{
  "encoder_norm_position": "pre",
  "encoder_moe": "top_k",
  "encoder_patch_size": [8, 8],
  "encoder_positions": "rope",
  "text_encoder_mlp_ratio": 3,
  "text_encoder_layer_scale_init": 0.01,
  "eps": 1e-08
}
Rows from block 2 of the image encoder, named by matrix and row number. Rows with one number belong to one neuron. Each number is 500 + 25 x the weight over its row's rms, rounded and kept within 0 to 999. All counts start at 0. Numbers have three digits each. After the name is the row's rms in percent of the matrix's.
# fc1: MLP up (encoder.blocks.2.mlp.fc1.weight, 1024x256), inputs 208-255
# fc2: MLP down (encoder.blocks.2.mlp.fc2.weight, 256x1024, transposed), outputs 208-255
fc1.243 136:474501513472513477527499515513484474549496478484476493522495462501511518468507512479485473505549471457503537511519515530522529490469498545514486
fc1.244 090:483513505526469550506484491506517428468462492481517498531483534492495510515475495458508504518527514426510482462526478496509492513447447529507511
fc1.245 093:526507456499462467467491543495478515519490484480454497533505483520504489481512503478545548477493518527485518488504449472488503509498536503499510
fc1.246 093:513527497498536435480489542512540513509510504514500525510489467521532457504491483463527517481464514482461511525481495546517478493474491501461528
fc1.247 091:532490514501488510478540523509505477520502479508521527531522488496522478527487500508505512453527478492511480549532508466493507504468461480512487
fc1.248 099:521478425482522503505544495491553534466537508455453499526517495515495508505468532462479441536490525543464501505511517465514518493483479506475460
fc1.249 089:541482473533474533507470516520505493480473504529490476508491505518493439482488490541506509496494502477523516463518481503493469483506484543497513
fc1.250 109:465552495533499503513538534487474548532500491465486507552497488521500535510488509485530453506510491423499515547508482500490527497457535482503526
fc1.251 095:503470502541473481507531490454509474464458526503516470537511496502495537508500490487468485508444505484493534512493483486587491454514512540488512
fc1.252 088:553509520547482505472507529507455526515523525496568491480496498487526480479493497511483479477457485511473519482503490547530474485512525531511453
fc1.253 086:522508508476434498527512487501519529527479500522471489525495526517501495491465467476493485502478520491506502540454477514471501489477483478488491
fc1.254 087:518484547510512491513524471481525521509497513484489487433478477533482532505522511535494478498524480495527482562466501508502529468507542532516487
fc1.255 118:501510473466511505519456525528484544540504529499501486515496508484478523466507492480508535496506488529491461515520484440483480479494489493508505
fc1.256 087:496459508465493515484502490549486483486482526501473492528499475516477563503553502529505494500511507514469504502463512507486497466486491531482484
fc1.257 083:547475506538560502462497535505456497530519470519522495521474500514509529447516535487502483463485491498500508511444514524493531517497510510505530
fc1.258 114:515545510506524518537480502538520509500471486526492517484472516534491525475479542494488480503493475481490523507469479496512484466494494514525494
fc1.259 116:526522508509511500502545492516569530498537501583463506512462502494453518540485482484527532503472501478514494540519485556463495534501539518467506
fc1.260 086:505468452470511511484552500510537473501513482501504533486471507455460493512490493486532489525439508493478491504508495491469522491522492429482502
fc1.261 109:481491494501502467523487461494478511490537505453493493493534516456488480515504494495486489506507522480498478514478502512505531494478526523495493
fc1.262 088:550507492480482515504547512508528510500518491496490484521515461491536505521510521508512488512500488476490519495482510499518511502539503427489510
fc1.263 111:475464511498484512500503541528534477515472515516484548507468474497477528497540553488450486495509472523509484489514450480538490454449523464471528
fc1.264 112:544466493506510530511474462497479480513485470449497459511499497503505510500523491515481500512514465514529540472500534493469464500465502534482477
fc1.265 126:518519498513506500509527519494526500557486495554462476481485480497514500505528466543490494503488538515502492500461514521497521512523519510479476
fc1.266 116:482506513508482519466461475486471502475478469509465525498526529497472483481456504508503530495505496474484455483517475486493473507530494507464509
fc1.267 107:496488519503515473506500495502520455576501498500519524499515470466503446467496492513477505508507501498443489478489506509533461497470488493511484
fc1.268 093:482471488511522492525512531521475469509470504501555505474436565515503518487483502556507540522520483515483493521501522501513485524467487492473514
fc1.269 092:517439517488496568505513482463505472479484497504484556502525464487516549534484519492479474525511492493504478481553485515529503496515535497511461
fc1.270 088:500492495493543535549497549484485522492494507463497491556527460493476498492525463491518485499495504487460525486532533434505487526490506535446527
fc1.272 107:486507521524462516488486463517508457504512489481533474489529483479508549481466521509465493468530527505483502459552504504460502470513443495531499
fc1.273 086:589506517455499487490495531475537458483528480482546506464524514489492505460518483519508520543489481513513483475469500527526469502458522506530470
fc1.274 112:477514510494495532485482493524517505514484566505464552516507494547545438541545567499495531459484499479494511456499505511475440512486434503513471
fc1.275 101:526547479501522484481525465504510510523495513498526499515444500533499514467487496527489473488447527493478495466520514526513530548505498486460465
fc1.276 091:443489500488511496520533487530526495536460510509520507531464495507525507480541508482448484484447454482510534495489488507495454495515468541488477
fc1.277 089:455464481508550522457529493493486484519463513533506514486545510492481518518488497485465525502555482500469528467475508496466505555531520501515537
fc1.278 103:483469510496521499500527502536491463505483518471452471513500506509508485524464491488506498527489528536472495498519465488470469513518497506511536
fc1.279 095:548502515489533510528538528490455501506477534495513492501477484480498475447494542481561535507497493516484518489507477521513518502477484445500480
fc1.280 085:478514487478509532518532488470487485468512469512528456519474472454511494511550525487570467467505484517514501480498514512504456518512544558493513
fc1.281 092:502498521483522502492477478477491510505471492507527494508486456465517500487477507476483493518493443498507521479531508509521489509467497480507522
fc1.282 096:507524487524502507499496475486507483502535437500477481504442468470502477456481524458528542509515488521470498503509518495501513472523498525468480
fc1.283 102:483499509544486507493497506495532487505483496514483495511512537527476511507471487484475505534477512470518495490509427523537495458497540482501557
fc1.284 124:537495548511476479487497496455505499468461539506537512445503500509471537484461502522475469495505541490513476495509485502518529551512495524520531
fc1.285 122:482506520486521465500524520512453516520500490498483529490481486512467506496494483525462551493513446493472548498523498511495529480438497548486504
fc1.286 087:526520512526516529515489523506515512488510497510474510527447491516515502500438456499485466514515535502533482500535535508487501509502575484543498
fc1.287 101:474479501485486528502481527546495498515422469481523506479468486525504455487499468505498492520482522496521497472486464514493540513480505482539512
fc1.288 084:463504530512489490480495488494511549476532486529513442501514475501477485503491519512489508490500469470518496515483516461494521540489498495507487
fc1.289 089:458505499459518499489490519478525425527560507516462453489479517502505485481534464506469495502526559492479512471529494532524470519475493478493457
fc1.290 099:469497455462547432557537489476521493496521482487471483514488464453518490505521523498515517502477483452472485466507533491517477448515477444470458
fc1.291 159:524503456485559574549488514499495467512541506501513513517523512508491473529477515488530509551491502431514464498525505515475525534473470533499472
fc1.292 139:462520493466537490515450498561539499484534520447522498564512486491554458507546498471531502506508499487475520518482495490498523496445509525444516
fc1.293 093:520521476496525478504503531520497460508499502496512475506506515521472504494483506545532507465504476472567488465483492500531485497502533538486455
fc1.294 087:504495480476528485497487485492483493488528507438467506478529485473514481521507550507545502483528490524554533500522495479500514510489510487509499
fc1.295 090:501495496490483510488463544521511514541477519501477501515478499493496486509487501492503517513479466545546471443506512534573496514495462513495460
fc1.296 095:501499521506509503539481573532513537507508501486511466477488491510467482496500516504464493492523479514448512528519482480509483464495519459511537
fc1.297 099:526534533496497490506523483470499426543499505512513502509488480494513489516503441475515499533484488509484503509498540493496529510466493479505504
fc1.298 134:536519432508524502469499534473546521493502490523507497463493492498470500481448527467513502481481505519496492532519503483476501529472530483483512
fc1.299 080:501515547555488506499458475489479474512499518476523480484499490500549491459541494471502515480485530459493528465450524519490489518529505461524514
fc1.300 092:527469486501489514495500477476489495463546484488550530535486497489494467496475484514542488472458540473441516508532517496509499496510494518517487
fc1.301 088:539506519503485482543511504460495499443467508485548543487503462513481513511485510529541521546494518472518500505497520501483504474508513534518497
fc1.302 078:519492482499548490476487466517501496513443513454450542529521518462550501513490476506507511478530500501499482506546471486524512524501507522547492
fc2.243 121:544473536563500513472514478481504550434493548463448503515519498488454464500462486491486505483484521511509462523522482488468486506509516479533512
fc2.244 096:542538508488511482528444529481528488479475513505496511559470461511539491502486506504481484486466469465477480554519523542491463515503510469493455
fc2.245 097:483483511500567505530502482503553475519501486509556502499513508504505521533456497502479508476441475502480500496488489516499516493497501464506502
fc2.246 093:508481515502511513548519456514501549509465520522488479504518537502488476504519503509493481493502495465513477475541481474495486516503535524495503
fc2.247 090:469529507491498474518495524501528493492518498481497452441488501487496509471501438506518514474476516522473504500511478556484495477512518548504478
fc2.248 099:502517506543492491461504482511466486502507500514482487485494549462463493517500470498484524484512474469510508523479490502481468496501561541482463
fc2.249 094:490547470474470443523561470491509491484544517489517519486500505511472509494526486486479487525475523497519508493483489508514509511526512492481535
fc2.250 114:496519541510490509488490434500532517448508556521477501467543470475469496495484501499475529510536462487523491498493475538504545496560497527486515
fc2.251 095:486480503450493484505463557522476516528493502521465537495477535490539517525460490514506509515547526520478506528491473490485490506488459461479493
fc2.252 094:476490500497489487475449484514575487518469517517452478498479477506523523522478507477449534536518474490459522505471486469465504492500472503501502
fc2.253 090:457524496506530525474503513495489445482489536507506484452506499490512495505517457492515548525509492501488484521527504500516508456508522546525507
fc2.254 093:493486487549489553510497505533485476517499533496500516472533496456501523510518494490500482535505499518498499446502462510478525533497474452521529
fc2.255 115:472473517538493477481521508507506495470463498462453529485503489514521482466477502485492484506489501524500529495491513542526478492509529544508515
fc2.256 096:490549467520534458514526505511496521531484465470528536433493520529477465486479455479532470540514459478562532479513485500489526485484510509494480
fc2.257 085:511500533470474506485480476539515482517511514458436508483536478522510451543470484490512514500506498531530495472549497462495499506513495494519485
fc2.258 107:486514526522508574471471509521514492493524516480517503519495499480536552490532470521500506452517507526513475496522525514478474474521474520499531
fc2.259 110:466489507512493500495496516469458521461492506451473534511463463510508450479502501505530477480474511511495525524516482514564477452517463518515478
fc2.260 095:530483524483540476452488466520495483478483485475498519478491516500565444488492514508493494503495467525518549528523513547466497462483533525519509
fc2.261 115:479547536496499533516526485474517471514509473498471459510466473544496531535453480518506489478560460486456532511514479522491510490508488456501498
fc2.262 084:471504482527486504524531479513471555490547444474466518534474535499521478456479483526494506507487515493495537483476498519502508495494501549477501
fc2.263 102:475522517515485479481542479469513555520563499505533482480486522494481509538477464527509523466516531482500473476494512536554470490521464500523514
fc2.264 101:474536509496485496513485493460458538459494506519488535490466546512500508533553540530482422473487497485490492501477481466518502539478498492518512
fc2.265 107:480434525470474537476512487514492518499491509467481503498548523463488514502502535453509532504505539506481473521501504531509462485516484512544530
fc2.266 112:506507516511485516504518507512494476453476542506537474500450529520490511482529474490552517510452479457500496507547525532486504472456469482486506
fc2.267 096:531466495450507534494465521469521518508521535551491532514510480505524520518539482513526429543458498528530521474536492453509503481478452504476514
fc2.268 098:498522531511492471509495481476503524473506505482415504457565471527500479533487488478467478484490498470479530471515549467550470502492518543483482
fc2.269 101:477515479505493470521463483532501501464495541508516456503475526486480474468536525535491527529461507466514490519497520459489480507500487521475525
fc2.270 085:499487495503450497471506472513521493520528532511522512446487529496535540504517549508462510504514500482559459501456487552507549478501480469528465
fc2.272 105:555530520476531493506510509495473485461496476506475486573528474519499482484493544490488509503489501503468530555459495510544498489507488543507504
fc2.273 089:447511517505478543480483456474492517507414525503463493531509517499493503526474493462474461445524494494502511487520496470505495520506473492472483
fc2.274 104:542533517467511528502499479524488504496521437520499549487507526483488518496471514511512497503549519486524474522513517487506519529529558471530494
fc2.275 107:496476493475528517463505526482483462546465479502473493480508493500482452491480519497482501528521464508536512490499547505477466491509487496535516
fc2.276 088:512523492505524435485453545462476518501513479535488504508530510522449461527479490500550514552500499513473457484527517493468528486536515481497527
fc2.277 099:539486538491461501516476522519506527508523538492517508500464472529498500500489533480564517499449508454525479480524497517544451489450498530527523
fc2.278 105:476512498498506497503477554497433441484466486465463486463536498486546486529527495489503475565474493474459537518468502482482527537505458465474524
fc2.279 099:457530501523522478494526514501530484524503500475516528487505519513507493529485470482492457488497514482528538486480476491544530459522519546472517
fc2.280 090:517504535507519505502541481518516454489456543505509487525529493520471480496492519517505519498531509517495486502519485498476509525495486465517463
fc2.281 100:506539463491497474479533523548466500466505457462492492496506534508503529512460523521481532470527513473489494520446520516513501520543529494478508
fc2.282 095:448491516484460466518499481498503453532490536499524484500552482544475485521525484531503513508510495484485526465501460467522503526493509505524476
fc2.283 105:492490450481534508509493499483489514501492489535541456491523500493496485509516483554477500498503497521477523500469499493501504486482489520496477
fc2.284 113:512463470496525513519508492471465453485499441516510518517477521491466501481510486478523507483485465492527486532538488447488452470494502491462513
fc2.285 116:499512467465491515528476508476488472481478484506450513485496556534532466491482472488518492481506512510486476494490450512497542461568506465494533
fc2.286 087:479492534465472500455533464484518497485524514513529487507543529469480545503523496455530530461487493476528524493480459492531562532525454484480500
fc2.287 105:511498556488495500536470517563504453500517522475474499483460465491503488488490511457487498492501469496492509545498516494506521488509481510492505
fc2.288 085:536457493498522505487496513487501471481470520490490532505457493489504537504530481516483529538541520502474487465511508509516473460521524524501518
fc2.289 092:501515506549499496480511480467501483464465488476520505534496456487516513523481534530519515469508473523520509514467503469494503485520502514500535
fc2.290 103:539498540501481513474471489523500441520479481461486484506497509530504478487480556548505525484489497569481491509491467538498477528468504481519530
fc2.291 122:504479478498456517532519500508477503519507483484516472546461503499505554527515508514499506482562498492482470498483450473495526462520530452528506
fc2.292 119:538482503539541492479537523467490512506478546521522528483484487524528524501533535483513478466526546506531494499478510517519505481503476467576512
fc2.293 100:471507506490488524498495488477471509477492489524479518518518466496521466539530495513468453522494486514478527513502501513443523512539487486536523
fc2.294 092:520493534496477513517477518517491538506486525500504512512535519539524503520505524531487522487482530517469492486490503510495506511485495556487487
fc2.295 091:516474512505544543551516535463486493487493509511545535472500475531496485479530501475430522494511547499464547532553501520508508477501469512509514
fc2.296 102:464500510463541480485518469497508484499489505487491503505533498506518488501513523530508530491438540476529489469492500489496507564466491494509484
fc2.297 094:453477460507499510503493492500500564483518538471452538497480522502512512504521506479509473451497528507549518474448427536485503452498520504490503
fc2.298 114:459488528502469461516463473524445514517498502451496524501470511529467534504496469531496512520492501502515489492483515494552537500525476497503534
fc2.299 087:507477468452516472504486487506527515481495481542488529515473534486510517533511510494472460512509476513471494497536472511549507493499506481518534
fc2.300 101:487491548473511454498479504528523456518424488467521438537519516517510483466478489514490481541504464498505504493517490495522508508494554490473523
fc2.301 092:488498468483516526506551516520479470481486473490488499513477482465489487485456496477513457478516497495527483482487464473538507552470522508562528
fc2.302 084:478490516432505467546517527481505502491565462543501445485494471538452445459530503533511498501468514513501518526463486541485491508539470451430512